{"arch": "wavenet", "model": "CTC audio transcriber", "dataset": "melodies that start on their tonic, played by one synthesised instrument", "train_examples": 26041, "gain_aug_db": 6, "time_shift_ms": 50, "n_mels": 40, "hop_length": 160, "input": "log_mel", "spec_augment": false, "win_length": 512, "tokenizer": "char", "vocab_size": 20, "norm": "batchnorm", "depths": [12], "kernel_size": 3, "stem": "single", "widths": [128], "init": "trunc_normal_002", "residual_init": "scaled_by_depth", "optimizer": "adamw", "learning_rate": 0.0019, "beta1": 0.9, "beta2": 0.999, "eps": 1e-08, "max_grad_norm": 5.0, "cautious_weight_decay": true, "max_steps": 17500, "batch_size": 128, "epochs": 86.0, "lr_schedule": "cosine", "final_lr_fraction": 0.01, "warmup_steps": 870, "weight_decay": 0.2}
Rows from block 6 of a small CTC audio transcriber, named by matrix and row number. Rows with one number belong to one channel. Each number is 500 + 40 x the weight over its row's rms, rounded and kept within 0 to 999. All counts start at 0. Numbers have three digits each. After the name is the row's rms in percent of the matrix's.
Before each channel's rows are labels from the 100 clips, of 14976, where the channel reaches its largest size: "peak on" is the class under the peak. Only what is clearly more common there than usual is listed. The data: melodies that start on their tonic, played by one synthesised instrument.
# filt: filter width-3 conv, dilation 2 (model.blocks.6.filt.weight, 128x128x3, each kernel summed), inputs 0-127
# gate: gate width-3 conv, dilation 2 (model.blocks.6.gate.weight, 128x128x3, each kernel summed), inputs 0-127
# out: residual pointwise conv (model.blocks.6.out.weight, 128x128x1, transposed), outputs 0-127

peak on: F4
filt.15 090:513497563435459527509479487573480573473445473507508567461560515478545488507558470508560473486488570451548521497607603540562544446482563538545525515560544406477539507518522500508462565482418515538462438489491536554474501507544514499556510436515470510527492477529493452506496517477518525534477498451517541472471532487504471537495476543542483540586468566471466469480466561528546564511499
gate.15 083:547531514578531470519503511502485462508580531498535442542511534475487514539498521481483515554430467532445478468398482480455505532509458462465501482521538486452462424556499497514497549524508475483517526501521501524486543443534488469516564498476583469495479599511474466527484418571493515496458547501465514475541516530562429506522515502404549458433482392557458465407470450490510529548452
out.15 105:566450528506498517477493539480495485511453445497490549523448483529508490541564470467493497491508508459493501436579531505457569484508519478425527480460480611548503524457505468535410458427454514568518434435562546497479465531587418548531487457536500554489478395458541510511538550500549491488475516491442461546519482477531503528559454426487483551541496454493489515475509518512522537469422

peak on: F#4
filt.115 113:521487496518533521459514471511486506511574459498545461477588480428498473472502546519526486536464471556511473518507511485462538536516494445543451485509574526411507502492488495522516516495472477438524545503522353547493489524533549567515510440441455528552543523469405490514465429577503474497463473514501580451563487529560479477503529553582485516495464419475511523552494544554499472557452
gate.115 120:470569547519511472439524430494451444515482550475417509513525551474515464489518524514463498493440463562454547451451510504486534491443471499496481497523514514499427406487525533525422549553487431481549494428426420484423470524489447487470524500403530427482454513522508443532475474560515501518499510474490541429455499474432507514549485506559500404491469528533498561500472452522552513508490
out.115 118:507459461513496439518501502465433445482498479496518463493513464478484491491448620529527480539516547521542457491517461492430584547488480490528505465464488546536432447529553496475497483431525506513474529457565292495514491494457523507521458496479455504531519489474436524483535471545514482468515489530539586454520519566493514473547496451539466452463515475494513519513522534512585484561519

peak on: G#4
filt.11 122:487498491502462502505527545471503497509377549509451519448518570524499513568537535518499469477501492442507514545438509489517428540516530544514517502438497541570506480563549491481433501503468511530493494471436650481540488462490545484481474508528503504575523498532539402467513502517458495399519505485415459540494482461485563544469525490432566534542516530473460518447469455454516464437494
gate.11 121:515549509497514496439507500435522464502423552472441583498477586500537502518506464520490515451485441457491476535443542495492440521372486469461536485480517432496514484614499494495488498527488447491482509425439485483501393509514566489502540492493456449548537487445448466506470453530557508438488523493461576526442482503457459563551511542562481538497484435522470494502545464545480469471513
out.11 115:477439530538486510505476480488562536520476537523470507493533545493556551513499448553527507504507496531496496515479536554600421443562520457546519546464506503528473538492533479444505503499520503482505480528438580516457464552456511519429505538515490498473533520535516546449454595527467498513536512497507491546455503473498452512449540497495589512552560495516483452530468466470402477316496

peak on: no note
filt.33 074:459416516432475554559502495525507601480532519490520471482496517532515479510501512414502493491484512474562484519470505469521451436515550419529514479542495505452541442512523523466444519502474492630437465502515495478463516444483526527497528490485515496412525409473492457490516482464629527483479487485467479494432536468448471580480481459458418463470447480498482498518471466543549497568455
gate.33 085:535572511535498530442515502501490485508480514530456501463555512474555482539572475568493474536434470458447552471539584491553559465487520514531450497488556520487539552585489512512487547518437458472498517406457636529519508541549589521549556455476462476544487455533533508527494528504440523517479519509471514469512516535484470462523522522601563508569531439489516488520553522449481517530528
out.33 097:505418495463504467427482507476435516473542488458543536446491498472483464448511477468537547569469466499557514476454501501393497462514516466496497459515451507520486476486481484563481501467497445535555466427540571488498610447556452470545477462495472512498461447468503431547501447461565469486496507492493481486465478504492522506461445456507427540450431460536443537450469498519563504627518

peak on: F4
filt.119 113:470490601516460493554493485558481595519539519534492470530480512541464489469500535456495539515513536537480557481518453517466530494513519463529418578583515460499482496463450516490468543445495580592582508495552507512505537504509437471488511518473571486439481444449488493443542466525552477546520488477491538479484565454484447507555488537473509436526488537508516585452465498511582506603540
gate.119 119:467555487508566493476480496491458489521605543539470553469500535450480493478523513530479486461463481441484476479492506497452552511427503397537444487494519460492485423563449508554536527494470464525462545517442450483423582502549527499511512455461486468493443483439516479506558507559478508502426528467483495510471475481528483476510504543598422490452459451537480391467562495438544518558526
out.119 113:464546527489568498511444525503466570465544542537555529474490462517541506460505475447482610561434525451549514489500522492507474496524514564484545487541512541502519490515479529553583456456516449565450517525559534486544639513492437445517503516513533499531513517489532504542520449378514530525510481499542514485480468505533511469486499507521504473442425475544520509513552490511516496642491

peak on: C6
filt.19 123:515617482488475471505477505535519546511546491479526440500450480543496480417453430467497496503509472540451510527528478522511523455595438557458523480501517471460498500467509484480524504489551505382579493484531445480516473607481460477483512523649506533485488473486474563530434565511445442540472482466566497525492542533504481453488489466449518513528533545482553476478505544438486490514540
gate.19 127:509548506545504494532447442549536583509577570507468503498507548531509473461509526518467437557471528509464500484470499527491503512548494502528464510481563495570430486474492503481504528448483528514487488420500552504437469593569486518512484474453453529570516537502461415480469419500617477516442499475531503486494585520471458493585491484520556496510480502522512532495446522636452506493521
out.19 113:520567451487452432479524504562533565480540402449471452521493500502488435455499490474521439484499487464405484512498476498511507450567428489505487483507496539412499513505468471496528519534528467505537462510499519504435487571496463478539527458608486520543465442475474481479491476498549445534464460453497508496536553471470547507469464437475571504554471490491494425470448615541433528452556

peak on: G#4
filt.91 089:506468520498468442554493482438549441566512539543508471488457490526470570498450538453409571475579440587491528525464454437412501587513484480465525532479483483549486492538540550432505465475580587517539556553569482462531518458487504489433445567475507512522526504512502469460460493496501487501542527552482491542493508472464445526512559466460461489520524466481543519488531449498528522509577
gate.91 097:525543544461448550458568506519502533506456552539459497513526542480608526521526531537510479505468531443471512528450527476531495526424577481544482570480553397485477536542550553504489559565460489556508489453445531511433486474548595502504519484455546425546479496503490434509533521560533499463491597516485538477423474504517455527501546489464486533529498506546487491421483457508527485449537
out.91 066:538452483480478564537489527560469500426519470467605493437499526508502474476487536504549450505458497430538445550525467458529574511479488522477526532571499535550532457498553483539490458512499500518410511506502618493466530497455509514537514518426503557498459538449477443565464449593541510476441503467456558475528518489497513461497484513476455575453454508488449492444468488522559593512482